A small image classifier, trained from scratch.
Training: muon at rate 0.0016, 14800 steps, batches of 96, held-out accuracy 99%.
Data: trained on rendered landscapes of hills, water and sky, 145000 training examples.
Rows from block 9 of a small image classifier, named by matrix and row number. Rows with one number belong to one neuron. Each number is 200 + 20 x the weight over its row's rms, rounded and kept within 0 to 999. All counts start at 0.
After each neuron's rows are labels from the 100 images, of 14976, where the neuron reaches its highest value: "top examples" is what is common among them. Only what is clearly more common there than usual is listed. The data: rendered landscapes of hills, water and sky.
# fc1: MLP up (model.blocks.9.mlp.fc1.weight, 1536x384), inputs 0-127
# fc2: MLP down (model.blocks.9.mlp.fc2.weight, 384x1536, transposed), outputs 0-127

fc1.667,198,205,230,194,210,226,228,216,195,213,191,166,201,199,220,224,206,189,177,195,206,207,198,189,185,179,177,212,213,233,204,231,196,206,227,233,183,194,205,239,193,185,183,231,161,212,225,236,207,173,203,200,208,201,247,180,206,200,202,237,203,202,206,184,179,175,197,183,178,190,227,207,195,146,209,193,175,168,176,197,195,221,180,207,178,247,194,209,178,181,175,229,199,197,218,179,174,241,208,201,202,172,193,179,216,225,199,205,181,161,195,204,201,188,214,193,200,178,175,204,218,198,205,201,209,236,191,160
fc2.667,210,161,199,205,199,212,225,198,284,210,176,206,193,177,205,204,212,199,217,194,213,181,196,196,197,202,195,192,219,207,226,142,146,202,201,187,233,211,188,180,185,204,211,194,211,204,181,184,202,231,179,221,181,162,197,219,144,197,214,234,217,230,194,197,181,186,199,233,177,174,212,197,206,211,232,185,200,171,215,177,205,204,228,234,224,216,175,205,189,194,162,195,186,212,172,193,211,202,220,213,165,189,203,197,204,189,203,216,202,206,195,189,202,164,199,183,192,187,217,213,215,201,207,197,205,216,209,203
top examples: water; snowy peaks; noon

fc1.322,218,180,200,208,183,207,212,210,210,193,198,193,221,196,229,232,177,213,210,167,204,181,197,223,256,177,183,165,171,215,213,225,172,206,199,218,200,208,204,218,199,159,196,195,201,224,209,183,226,209,174,172,204,220,207,188,184,186,236,196,218,176,209,202,199,187,208,178,209,177,209,217,201,184,204,130,207,170,179,209,205,228,205,194,210,197,230,194,169,145,191,208,193,217,223,240,191,181,208,202,184,151,191,168,170,223,168,206,176,233,223,227,180,198,195,206,174,178,183,217,224,217,211,213,171,212,196,189
fc2.322,223,178,194,194,187,187,193,226,219,211,190,199,188,189,195,148,184,171,242,200,187,208,169,258,187,217,176,149,204,206,201,186,185,179,192,209,179,197,200,198,185,198,203,223,196,194,203,205,208,197,167,192,150,220,187,195,211,182,198,185,197,237,218,203,188,198,230,221,200,211,189,206,194,196,232,196,221,203,195,210,196,194,191,239,197,203,209,187,209,199,197,193,238,219,179,241,213,179,189,239,248,181,208,176,209,171,231,222,210,199,220,222,199,175,227,205,207,196,200,225,200,174,196,198,188,155,207,185
top examples: sunset; snowy peaks; sun or moon in view

fc1.399,194,194,194,202,202,217,193,220,240,191,175,194,167,205,196,217,211,199,188,224,208,211,179,193,205,169,180,188,191,218,214,179,178,136,227,179,151,204,204,203,227,186,180,206,214,209,183,200,191,239,227,171,256,202,229,209,195,206,228,208,225,192,226,193,229,207,189,203,236,206,166,205,216,230,191,211,215,205,198,192,224,168,197,189,190,203,201,166,214,226,220,218,170,196,221,233,185,215,184,207,196,204,187,193,199,173,143,231,238,208,185,220,214,205,190,220,192,221,202,196,189,174,217,210,187,222,195,197
fc2.399,207,215,181,210,214,165,175,232,233,204,199,209,194,184,171,203,208,188,193,200,242,184,170,225,183,186,188,149,224,175,211,188,236,208,228,208,185,194,225,156,200,191,229,184,190,196,205,165,180,179,183,198,186,232,191,219,220,215,218,226,198,198,186,217,185,169,198,197,203,189,184,178,262,184,140,197,176,191,201,178,182,185,206,181,216,215,187,169,208,199,207,236,210,242,204,195,195,207,208,178,202,204,237,194,203,203,201,188,208,225,198,214,201,198,200,211,215,227,176,197,202,181,240,206,235,199,184,211
top examples: sunset; purple alien crags; sun or moon in view

fc1.54,231,162,180,188,201,191,204,200,231,197,172,240,195,191,207,225,198,184,261,205,200,194,214,163,192,230,224,201,181,165,207,181,209,197,186,185,193,231,171,225,196,165,241,248,197,211,222,184,189,214,187,171,230,190,199,219,179,192,209,196,213,199,169,175,195,210,204,202,179,175,205,231,219,179,187,221,205,183,163,212,205,226,187,191,216,185,193,196,185,205,195,196,234,231,183,192,187,193,214,173,222,208,204,189,213,188,180,235,173,151,223,194,176,218,210,185,204,157,189,193,190,193,154,205,197,184,196,163
fc2.54,185,180,211,209,198,237,172,160,188,204,187,193,187,210,173,208,203,201,180,182,229,212,234,214,202,185,206,222,216,199,199,210,178,190,189,197,229,179,168,198,206,229,139,203,201,229,191,216,215,171,175,240,202,219,228,227,199,192,190,168,231,200,206,181,174,202,227,211,185,168,173,203,226,205,184,228,176,219,208,204,205,183,203,198,214,225,192,218,170,217,215,189,200,186,164,198,208,205,199,216,206,247,206,205,192,195,193,180,187,237,197,231,178,219,193,195,182,197,193,177,219,192,203,186,214,177,189,192
top examples: clouds; night; sun or moon in view

fc1.141,185,192,195,219,221,214,173,209,202,201,204,207,192,202,200,203,231,196,190,234,264,225,214,168,161,189,154,210,246,186,192,199,222,204,218,175,206,202,210,202,199,204,193,207,172,185,210,197,183,176,199,210,175,232,215,199,199,207,151,194,168,171,193,205,161,202,224,182,218,191,198,171,183,231,226,211,204,229,181,181,189,202,209,194,200,202,196,196,170,215,191,205,177,205,194,193,213,202,164,224,228,171,171,195,202,188,190,211,179,169,179,157,200,157,195,229,232,216,198,213,182,179,207,190,193,175,222,201
fc2.141,216,259,219,214,211,209,218,176,231,179,213,166,211,190,193,192,198,209,223,192,234,181,213,206,216,186,217,191,186,201,186,202,205,240,193,214,186,214,248,196,194,174,200,183,202,156,181,254,198,189,180,215,218,229,177,196,206,213,176,203,205,165,221,195,195,194,201,186,188,189,213,190,186,193,195,204,209,185,197,193,199,191,165,173,188,197,185,183,209,175,190,196,195,207,204,193,193,207,235,218,179,196,208,203,180,223,197,162,162,195,208,211,185,214,200,202,195,175,269,231,202,149,206,209,194,217,231,198
top examples: water; green hills

fc1.36,195,196,220,207,221,189,184,201,176,210,215,188,218,179,210,208,196,202,213,220,192,163,226,208,211,209,220,186,189,206,237,203,175,200,199,204,212,201,199,201,217,201,199,230,173,179,187,188,185,167,205,180,245,196,178,199,184,234,170,215,222,227,219,209,225,226,195,202,186,203,188,148,224,189,170,194,190,187,184,184,180,189,189,210,201,189,227,202,165,155,169,212,211,178,201,187,219,211,200,197,186,194,213,180,190,228,191,207,215,208,183,202,178,210,196,221,196,199,190,192,204,206,197,190,230,205,208,191
fc2.36,202,205,210,210,195,188,188,203,186,172,205,187,199,207,184,181,187,209,247,208,179,219,225,192,213,194,187,191,206,179,200,189,226,188,194,207,225,199,200,195,239,252,194,216,206,220,165,230,199,197,185,193,213,223,207,190,200,187,274,225,231,236,191,179,203,198,207,214,212,197,193,206,189,216,246,207,188,201,209,183,190,202,206,207,157,249,197,180,216,208,229,178,195,174,196,198,191,236,161,183,190,207,197,209,227,166,186,181,164,184,175,180,200,169,198,193,202,171,195,197,158,206,180,203,222,220,186,206
top examples: water; snowy peaks; night

fc1.587,211,187,195,206,186,224,209,185,218,183,198,235,208,210,201,202,208,195,169,180,181,213,199,219,189,183,191,218,168,204,181,205,203,183,212,216,231,205,210,186,212,216,199,220,198,170,200,196,207,200,160,204,190,208,193,191,206,191,224,192,221,198,224,172,189,187,208,192,210,222,237,198,199,193,201,207,203,177,196,213,187,186,217,202,225,179,193,205,224,195,170,196,172,185,194,188,182,170,223,214,170,170,171,239,158,193,206,178,202,212,192,200,158,188,207,212,204,207,199,188,176,240,233,191,185,223,218,216
fc2.587,208,183,210,181,197,204,176,252,181,227,188,212,207,179,207,189,208,200,228,191,226,231,188,249,225,215,206,180,195,200,217,228,213,197,137,222,185,199,245,215,247,189,235,213,207,209,154,195,170,198,203,195,152,221,277,160,172,189,203,191,199,200,181,184,214,196,176,234,185,213,194,176,211,223,193,197,160,222,213,213,201,178,201,215,196,177,214,213,176,218,197,187,216,228,193,199,223,182,174,178,199,182,201,225,188,231,204,200,225,217,262,211,202,173,212,178,204,226,195,222,254,204,186,198,200,201,190,157
top examples: water: dry; snowy peaks

fc1.558,226,182,221,181,234,176,188,217,209,203,194,205,211,172,202,181,184,192,178,211,205,210,183,209,243,188,129,220,237,184,187,211,187,213,233,220,203,236,207,220,193,200,202,178,209,221,191,214,188,199,192,207,213,202,161,188,221,179,192,238,208,184,216,161,212,236,214,215,223,227,183,175,220,170,201,226,206,227,199,209,188,236,174,181,201,203,197,207,237,205,219,179,210,181,224,187,166,186,206,182,169,202,203,209,179,206,232,173,187,198,185,201,207,210,221,175,206,188,211,128,187,191,194,212,215,208,213,200
fc2.558,198,169,234,178,226,225,215,219,171,227,215,194,181,168,226,218,223,227,192,190,181,209,185,217,197,217,246,203,143,213,182,210,214,155,174,220,179,223,220,186,202,209,228,196,220,198,203,177,206,200,200,179,194,201,180,196,247,208,188,185,222,184,193,174,196,188,172,177,178,204,219,219,212,224,181,212,170,205,206,211,204,184,164,208,201,189,195,228,231,223,211,224,209,219,210,175,178,220,165,169,189,203,179,200,191,224,217,219,185,194,216,253,189,209,181,197,222,191,208,217,210,153,186,185,222,189,174,184
top examples: water: dry; desert dunes; snowy peaks

fc1.719,191,201,215,204,195,167,213,196,207,173,196,212,199,226,201,228,211,193,150,178,149,195,203,174,186,167,150,226,249,217,205,202,159,223,201,193,190,224,190,220,188,197,207,188,194,205,202,201,163,165,179,212,197,186,205,223,221,169,183,172,113,206,208,172,179,200,202,174,237,216,167,177,186,219,219,191,178,201,187,174,196,211,215,215,199,240,218,175,185,222,203,206,178,201,218,191,175,210,196,205,191,204,204,209,178,213,207,203,199,213,183,193,197,208,204,195,201,200,187,210,209,200,220,208,180,185,198,212
fc2.719,176,195,212,197,212,227,174,243,172,203,198,214,202,178,198,234,203,211,207,214,203,186,191,200,231,197,216,200,166,190,174,189,235,195,190,216,216,168,198,174,167,155,211,196,233,202,186,210,193,202,196,230,199,221,207,163,194,189,198,198,199,212,199,190,201,187,203,211,223,210,232,187,182,201,229,214,211,213,212,213,195,209,191,200,190,194,203,231,192,169,216,205,214,183,185,200,191,270,178,166,197,199,202,179,190,232,203,215,193,161,231,197,208,200,183,190,187,205,222,198,223,199,162,209,209,201,188,213
top examples: water: dry; snowy peaks

fc1.273,184,216,229,201,155,196,218,169,195,183,194,178,210,179,189,187,159,216,160,173,205,217,213,200,196,221,198,206,198,191,216,198,190,190,195,185,179,212,205,205,189,189,185,178,202,204,225,176,171,196,194,214,160,218,210,196,165,182,194,201,210,207,163,212,201,204,170,215,227,218,129,222,133,210,193,220,209,227,221,198,205,207,187,180,188,192,197,206,175,167,191,187,192,205,198,212,201,165,185,175,232,222,194,195,242,231,204,245,208,213,211,207,176,194,217,220,235,179,201,228,191,199,189,213,197,180,198,200
fc2.273,221,214,200,187,203,216,209,159,149,203,194,177,170,208,214,298,177,197,172,203,245,183,178,229,189,185,198,210,207,196,168,177,235,222,219,215,174,208,218,185,162,213,206,197,200,191,202,217,188,203,195,167,212,202,173,202,219,213,218,196,175,189,182,207,202,189,220,178,183,193,190,280,209,175,222,190,192,231,178,207,193,209,200,203,173,200,195,184,193,217,198,225,179,241,186,206,200,204,189,178,218,158,189,144,201,189,198,198,227,189,172,231,183,210,191,224,179,186,197,181,208,209,202,209,202,199,203,217
top examples: sunset; clouds; purple alien crags

fc1.707,186,215,176,164,184,194,200,216,205,199,203,206,203,262,209,189,192,191,217,169,184,187,232,191,210,172,205,200,200,168,204,225,173,175,188,222,209,193,215,204,211,174,180,203,221,199,229,206,183,176,213,190,201,185,185,168,176,232,196,166,214,197,203,186,204,208,212,192,190,183,178,231,183,203,181,207,201,224,160,162,217,190,191,195,256,210,197,224,206,199,207,211,228,216,171,173,214,189,169,189,186,200,210,223,194,218,207,216,195,208,212,240,241,203,161,225,187,185,216,205,179,218,208,204,235,181,199,181
fc2.707,204,191,221,185,183,207,194,231,190,203,252,168,161,207,199,208,219,200,201,187,182,208,230,200,201,189,198,213,254,212,205,145,217,191,202,216,228,200,169,204,199,206,179,227,214,203,163,200,167,185,163,187,196,216,210,216,207,216,215,186,171,169,240,190,228,198,183,184,202,196,217,187,183,205,177,193,194,219,197,196,216,212,227,203,178,182,172,216,224,201,204,247,195,184,212,208,200,236,212,224,199,177,213,227,219,239,216,185,217,227,216,206,261,133,213,216,207,206,179,179,227,222,198,195,226,199,238,190
top examples: water; desert dunes

fc1.268,195,175,199,227,213,224,197,213,222,190,216,198,180,182,233,203,181,190,197,180,192,228,206,202,201,255,195,219,189,230,190,217,191,159,231,220,203,202,226,193,206,186,209,182,183,194,192,187,209,196,196,195,166,216,199,174,212,181,229,183,196,217,162,189,224,214,185,198,209,207,199,208,182,208,182,185,203,209,207,212,191,190,197,209,174,231,207,196,202,211,175,202,190,191,192,204,203,235,185,221,213,195,236,192,196,224,169,188,228,219,209,186,204,211,189,175,196,188,222,236,211,171,219,194,199,227,194,194
fc2.268,209,210,208,206,206,210,198,203,138,219,179,195,230,208,213,212,157,207,198,221,203,151,186,199,209,138,202,235,206,156,188,178,191,213,214,186,214,176,216,215,196,229,193,198,194,204,199,221,196,210,198,237,218,211,210,261,184,248,220,203,210,166,201,188,187,201,217,218,195,184,184,224,216,199,182,190,155,223,171,200,222,215,162,199,187,188,201,199,213,176,199,192,187,213,192,195,196,222,200,211,196,201,199,185,187,197,164,192,173,226,184,218,154,181,211,195,159,213,187,168,215,170,211,192,203,192,205,222
top examples: sunset; green hills; sun or moon in view

fc1.321,200,227,233,213,200,178,207,191,213,189,203,163,189,191,217,197,183,189,194,189,194,226,237,200,202,214,196,207,192,211,227,220,211,134,201,202,220,197,227,222,177,212,205,180,169,208,222,145,171,194,189,205,164,216,225,239,187,183,243,206,181,164,194,181,207,183,206,238,211,240,144,204,154,233,189,204,191,220,199,222,182,180,188,176,214,193,240,209,191,159,166,221,169,194,199,195,201,178,187,192,208,175,177,205,252,215,165,208,192,244,227,227,191,201,231,201,232,194,209,214,210,227,171,196,201,167,198,205
fc2.321,245,216,220,185,204,200,212,162,188,199,181,217,180,189,205,289,192,216,231,188,217,175,152,222,213,175,182,228,216,153,201,191,233,210,214,203,169,185,214,219,147,200,213,197,201,213,189,191,185,207,215,213,178,202,199,184,196,184,249,207,198,189,182,220,199,188,219,200,192,193,165,252,189,209,216,203,190,219,182,245,200,209,205,202,178,190,199,177,206,218,204,206,191,179,222,204,200,188,173,206,215,129,197,196,229,196,213,200,206,199,162,203,183,192,219,190,196,212,160,148,216,221,226,198,193,208,195,229
top examples: sunset; clouds; sun or moon in view; purple alien crags

fc1.572,176,195,142,252,196,165,199,213,203,209,210,189,195,192,210,254,225,177,221,151,212,170,227,187,185,218,194,184,163,180,204,229,191,258,161,205,199,185,175,211,207,196,203,204,216,180,216,187,210,171,221,219,186,215,192,199,211,189,215,181,205,222,220,195,203,188,184,194,227,197,153,199,192,163,214,213,205,174,184,217,189,211,212,189,217,178,197,207,200,177,213,210,201,184,195,223,224,224,185,208,194,242,201,225,197,211,185,187,153,179,186,219,200,196,166,192,213,211,218,188,205,212,206,175,179,225,233,215
fc2.572,172,192,198,211,200,177,189,189,200,179,195,187,200,218,194,150,191,215,182,191,176,210,186,200,226,196,208,187,194,219,156,216,211,190,223,179,188,207,181,215,205,160,202,193,187,201,219,198,217,196,229,224,239,207,172,189,218,206,214,207,240,203,181,202,158,184,243,188,181,198,263,176,188,204,227,198,188,189,195,181,204,163,227,204,189,216,177,148,180,224,204,187,218,218,197,192,188,188,225,176,173,179,189,190,210,248,193,226,209,177,196,198,187,161,224,179,198,212,177,186,183,189,209,189,190,179,218,184
top examples: dark volcanic rock; water; overcast

fc1.93,195,210,185,198,200,202,182,214,270,221,194,170,189,199,221,232,180,200,167,173,201,221,234,224,192,232,205,211,190,194,206,215,209,203,192,201,191,185,214,184,221,216,174,194,191,181,190,195,208,216,223,232,164,173,163,151,256,228,194,190,192,163,225,183,227,195,212,217,216,192,211,203,189,189,219,211,222,205,183,171,197,190,217,186,214,199,159,185,188,208,231,182,206,207,174,212,195,189,159,202,182,206,199,205,231,227,191,204,223,221,186,193,227,160,163,199,206,220,247,148,214,219,230,190,235,169,197,202
fc2.93,216,246,177,191,223,173,199,165,196,187,167,166,180,172,206,230,180,201,187,216,197,206,219,183,201,236,215,160,178,212,197,168,168,218,245,199,197,197,162,178,193,177,189,215,200,196,219,212,244,208,207,167,217,180,184,199,197,210,164,195,179,212,203,199,197,184,195,188,160,214,239,198,194,210,217,214,190,214,206,189,187,162,187,167,204,174,201,213,191,198,152,184,200,209,216,191,216,195,225,211,173,209,219,192,192,203,211,203,216,201,227,192,241,190,192,198,211,196,153,154,163,160,160,216,189,197,182,220
top examples: water: dry; snowy peaks; sunset

fc1.426,208,188,197,221,163,217,197,186,187,193,172,190,186,199,192,211,265,198,206,234,197,179,216,186,189,163,220,181,185,197,200,181,198,211,206,182,187,176,179,203,236,177,192,201,179,158,209,210,199,208,208,173,228,194,207,193,202,230,202,193,209,234,208,186,226,210,205,235,201,165,220,211,258,228,204,183,202,213,181,177,208,195,249,208,202,204,182,184,192,209,179,215,208,211,173,200,208,206,180,208,212,232,217,212,193,201,222,241,214,228,199,206,210,200,232,221,174,216,234,196,206,183,264,186,217,205,123,170
fc2.426,211,195,217,209,233,158,205,210,206,193,171,198,185,215,188,179,210,200,216,203,207,197,227,235,207,191,227,180,198,194,206,170,213,207,217,207,212,195,201,213,211,218,205,190,184,216,169,175,193,198,196,197,183,212,173,210,200,139,202,188,196,207,203,192,218,169,209,192,203,183,260,189,200,202,180,183,209,201,215,216,204,184,189,172,202,218,206,247,161,205,205,252,199,236,245,207,186,189,192,197,220,182,185,195,199,164,176,159,223,200,213,183,235,195,226,207,228,221,191,201,230,194,195,181,228,202,187,181
top examples: water; dark volcanic rock; noon

fc1.493,164,216,222,172,201,187,192,207,217,209,133,157,204,199,221,183,195,209,194,186,207,211,204,212,213,229,191,197,237,231,206,203,199,219,212,201,205,217,215,170,199,194,194,207,189,196,222,152,222,194,202,206,195,191,153,187,202,195,173,188,194,256,213,216,205,218,193,206,214,141,210,200,226,179,202,191,205,190,224,209,202,211,188,221,202,205,237,210,189,219,210,194,188,222,201,212,192,190,208,203,195,181,147,247,173,207,164,196,222,196,213,196,201,195,210,191,172,194,210,178,194,193,170,195,238,217,207,212
fc2.493,183,240,230,206,183,204,222,186,173,212,218,195,204,199,188,210,172,209,207,193,206,191,211,229,181,203,194,189,193,185,243,229,210,223,199,203,213,187,159,187,171,194,187,206,194,197,231,210,184,191,198,204,211,180,167,215,208,202,233,202,188,212,219,210,183,210,199,196,158,212,200,195,210,210,185,175,185,193,182,226,200,181,192,197,201,183,146,221,195,185,198,194,187,211,194,205,166,164,183,205,191,155,202,209,191,205,167,231,199,172,180,185,202,234,193,186,174,159,238,217,192,162,200,197,196,194,209,225
top examples: dark volcanic rock; sunset; water

fc1.477,230,159,186,179,196,202,182,198,210,232,215,160,206,188,242,217,194,221,172,238,184,209,241,202,195,201,182,202,199,191,154,198,198,188,213,234,178,206,185,179,191,176,168,208,190,201,197,195,179,191,232,214,181,214,215,215,221,215,227,196,207,233,201,211,201,170,213,201,184,191,211,194,225,197,202,197,201,216,204,211,173,192,219,221,207,171,200,177,167,215,201,167,215,219,210,188,204,172,192,213,182,232,198,195,209,240,224,211,193,191,205,209,264,233,191,185,211,173,243,215,211,195,175,192,182,190,205,196
fc2.477,202,172,158,225,202,205,190,192,193,212,224,163,193,202,188,199,180,229,167,170,184,227,179,187,210,208,217,205,195,176,197,235,190,193,177,222,228,194,179,221,178,167,178,178,215,222,199,214,219,185,185,225,204,206,176,175,215,198,174,215,221,196,214,212,184,171,196,180,201,198,178,194,213,225,207,187,216,190,196,213,202,186,206,157,195,180,213,194,201,210,214,215,173,160,190,178,217,264,242,173,198,214,180,212,164,161,187,201,201,189,186,185,205,188,210,221,221,173,221,147,202,200,209,212,193,230,215,215
top examples: clouds; night

fc1.43,201,208,191,176,206,212,225,182,219,184,192,199,199,175,199,190,230,202,176,146,222,198,225,183,185,184,196,200,200,198,223,191,221,233,199,213,183,202,231,223,214,210,204,177,172,194,198,211,174,185,191,198,198,161,184,166,201,254,178,212,257,197,177,199,189,273,199,195,207,222,186,196,208,205,216,193,222,171,174,191,207,206,215,203,219,196,200,215,213,244,209,192,214,200,205,209,191,192,239,211,204,194,200,188,200,217,201,214,211,200,218,192,232,191,170,230,200,221,209,215,179,150,221,210,179,209,181,195
fc2.43,193,220,210,240,221,174,185,166,162,209,206,230,187,209,183,173,171,194,202,195,166,167,219,228,210,203,206,245,179,213,179,182,208,185,188,211,198,193,206,211,195,178,211,179,206,142,225,204,194,178,207,198,217,236,228,203,241,192,195,227,187,225,187,218,215,239,184,221,192,183,178,218,178,221,199,206,209,200,196,222,200,219,172,196,203,222,226,160,183,181,202,225,193,195,236,222,224,216,225,179,213,184,205,203,214,183,195,174,185,224,232,178,160,256,212,193,151,208,208,204,184,170,203,218,212,198,167,214
top examples: dark volcanic rock; water

fc1.303,192,189,153,237,223,247,205,242,203,233,203,212,202,174,210,213,191,198,209,220,207,194,166,189,201,220,226,241,183,195,187,190,197,203,214,167,206,195,182,174,179,204,182,205,194,177,185,208,223,232,195,201,183,205,180,218,182,237,212,255,168,164,164,210,195,188,207,213,228,167,177,201,173,200,226,200,212,218,162,170,198,188,240,200,221,208,146,177,221,243,201,215,233,204,201,215,204,227,147,209,195,185,214,218,197,215,202,201,190,155,197,200,204,203,203,211,195,209,257,194,212,206,235,192,192,218,233,184
fc2.303,209,218,196,192,177,227,234,202,192,222,191,207,200,232,214,202,225,213,200,163,180,181,222,204,171,232,186,218,201,193,208,158,220,184,178,187,222,209,222,186,195,217,229,217,200,202,193,191,187,195,208,185,173,187,210,223,200,238,218,187,206,232,206,225,198,187,153,235,195,199,190,197,203,171,224,223,202,147,202,209,209,185,175,200,239,204,240,208,184,215,157,234,202,199,215,176,211,200,191,215,219,186,215,211,197,214,197,188,178,239,176,172,200,185,222,191,209,187,215,185,188,179,197,215,233,210,167,195
top examples: water: dry; snowy peaks; night

fc1.444,163,224,194,178,168,204,221,208,210,213,206,223,214,221,190,203,182,204,191,196,209,237,206,226,224,191,184,229,208,173,189,206,195,176,208,191,232,181,185,191,208,188,210,212,196,164,212,215,196,227,209,215,208,199,199,212,185,232,172,175,197,202,219,198,210,192,229,181,198,231,199,204,215,194,226,193,196,198,173,209,178,192,208,172,190,182,239,158,181,211,158,209,194,203,199,184,182,181,208,206,237,185,202,195,219,196,188,192,181,206,174,223,206,196,178,204,192,196,193,170,203,182,223,196,183,164,226,186
fc2.444,177,225,219,194,206,188,178,199,212,169,215,200,199,178,195,196,214,233,169,196,247,187,201,180,185,211,223,211,199,192,189,205,175,195,221,210,170,193,195,165,209,218,203,229,194,182,216,206,180,197,176,236,181,185,222,186,179,199,223,211,188,186,219,222,167,146,182,212,169,203,190,239,209,238,208,190,184,200,226,174,177,200,205,181,191,245,234,199,195,202,240,169,199,216,169,197,218,232,200,186,187,193,165,193,214,228,224,165,215,207,183,171,195,216,219,161,200,208,242,218,244,213,159,194,221,190,234,217
top examples: dark volcanic rock; water

fc1.657,221,204,192,205,194,198,172,165,214,185,223,206,227,164,194,239,185,207,211,171,204,169,213,200,214,205,196,180,224,211,213,203,212,183,182,201,199,200,209,190,203,203,199,203,212,222,205,201,220,165,194,214,249,216,251,209,185,194,237,207,211,194,206,203,190,193,201,168,206,196,178,196,183,203,231,216,200,197,231,181,203,195,208,204,208,179,201,175,200,202,194,201,192,220,189,228,216,191,203,198,184,195,176,226,218,213,217,235,177,209,198,210,185,183,192,186,206,202,183,221,178,252,158,204,197,216,197,188
fc2.657,213,206,179,201,209,169,183,182,194,193,196,227,186,210,206,232,189,166,193,215,232,184,190,208,225,204,188,208,211,216,206,189,228,216,188,189,164,210,210,233,155,236,207,185,185,195,205,181,201,208,240,226,161,210,190,164,193,186,212,187,193,200,188,251,207,192,203,207,222,215,178,215,221,202,188,224,171,220,183,214,212,194,228,219,206,214,212,202,216,179,214,204,238,196,206,244,186,181,220,202,233,200,189,174,220,210,197,230,206,197,158,207,191,191,208,216,206,196,185,192,215,197,206,184,201,218,208,212
top examples: sunset; water: dry; snowy peaks; sun or moon in view

fc1.230,197,185,183,190,209,207,198,179,227,187,214,214,192,201,193,207,203,198,215,219,185,192,257,212,206,189,198,180,213,175,179,211,158,158,191,214,232,224,196,195,217,210,207,226,185,190,220,178,258,187,178,195,222,186,198,224,207,204,171,221,205,223,215,241,195,198,228,206,210,196,198,221,191,164,211,172,184,208,191,191,201,214,199,192,205,181,204,214,190,188,261,212,187,184,210,222,181,200,178,200,176,202,205,203,220,222,210,210,196,203,166,222,203,166,202,207,159,191,180,210,218,202,194,181,188,166,196,208
fc2.230,194,212,188,206,187,172,187,210,162,194,218,200,185,181,186,207,205,194,226,202,183,205,210,216,204,222,217,168,170,208,197,219,217,195,173,194,217,199,214,196,225,215,190,236,188,203,206,201,248,235,222,185,172,181,227,192,184,200,136,206,213,200,186,198,207,194,216,214,201,222,193,224,201,166,215,192,207,214,196,207,201,187,225,213,245,194,196,230,203,173,129,194,166,187,165,165,187,216,180,230,200,185,170,199,237,199,202,177,196,209,153,199,217,226,221,179,198,226,204,196,193,191,191,204,190,187,193,191
top examples: water: dry; snowy peaks

fc1.609,192,205,201,175,154,187,192,188,220,184,204,204,216,206,183,214,210,213,187,171,192,257,194,171,216,191,190,217,178,212,179,200,192,237,196,230,172,213,199,209,188,222,208,215,240,182,189,193,205,163,210,218,204,200,197,215,192,193,172,188,222,203,182,190,190,201,204,167,194,192,193,190,204,195,209,187,191,211,207,210,202,159,233,175,171,208,223,207,225,210,206,242,190,193,193,196,221,208,168,202,216,178,166,194,151,241,179,235,254,209,203,180,204,212,217,215,223,196,217,224,191,184,215,184,226,211,214,203
fc2.609,209,190,228,205,189,229,200,174,218,206,174,230,187,206,204,225,202,206,267,188,190,244,183,201,223,185,185,180,190,189,196,196,192,232,226,204,212,192,215,205,218,206,191,200,197,148,208,193,201,188,229,192,178,191,146,215,184,179,183,199,209,200,183,173,255,204,179,212,201,206,184,194,188,190,186,206,149,196,211,206,204,225,214,209,189,256,181,231,200,190,259,197,205,196,214,194,199,226,190,178,193,153,182,182,214,164,193,222,204,218,186,201,250,243,205,224,203,200,207,222,188,205,191,185,175,210,208,193
top examples: water: dry; snowy peaks; fog; sunset

fc1.635,217,179,203,220,201,197,203,212,206,198,211,170,177,204,174,175,229,213,192,187,194,182,207,217,159,238,194,199,226,220,170,239,149,180,206,241,173,233,197,191,226,192,226,211,200,192,204,171,202,201,163,176,184,227,178,202,197,236,222,240,216,173,191,188,188,225,196,183,243,246,172,211,163,180,211,192,202,227,197,199,244,211,162,158,184,193,222,193,201,202,172,193,180,178,174,213,233,186,225,186,174,182,214,192,181,170,249,202,166,211,192,212,198,183,179,203,222,179,194,150,195,202,190,216,192,215,222,217
fc2.635,223,195,203,206,243,197,194,200,196,224,191,202,261,194,227,234,237,180,231,180,211,167,192,197,232,176,207,212,157,167,189,174,212,197,197,191,186,205,233,172,193,215,204,207,189,187,181,177,171,212,212,193,187,169,237,211,193,236,187,224,229,207,205,196,200,189,215,223,232,204,216,165,152,223,167,184,206,187,188,186,224,161,191,170,202,215,188,204,212,191,231,163,199,201,215,180,190,198,174,235,196,173,230,190,221,207,230,183,171,229,176,203,202,164,212,177,190,203,209,215,187,191,230,212,205,228,210,209
top examples: water; desert dunes; noon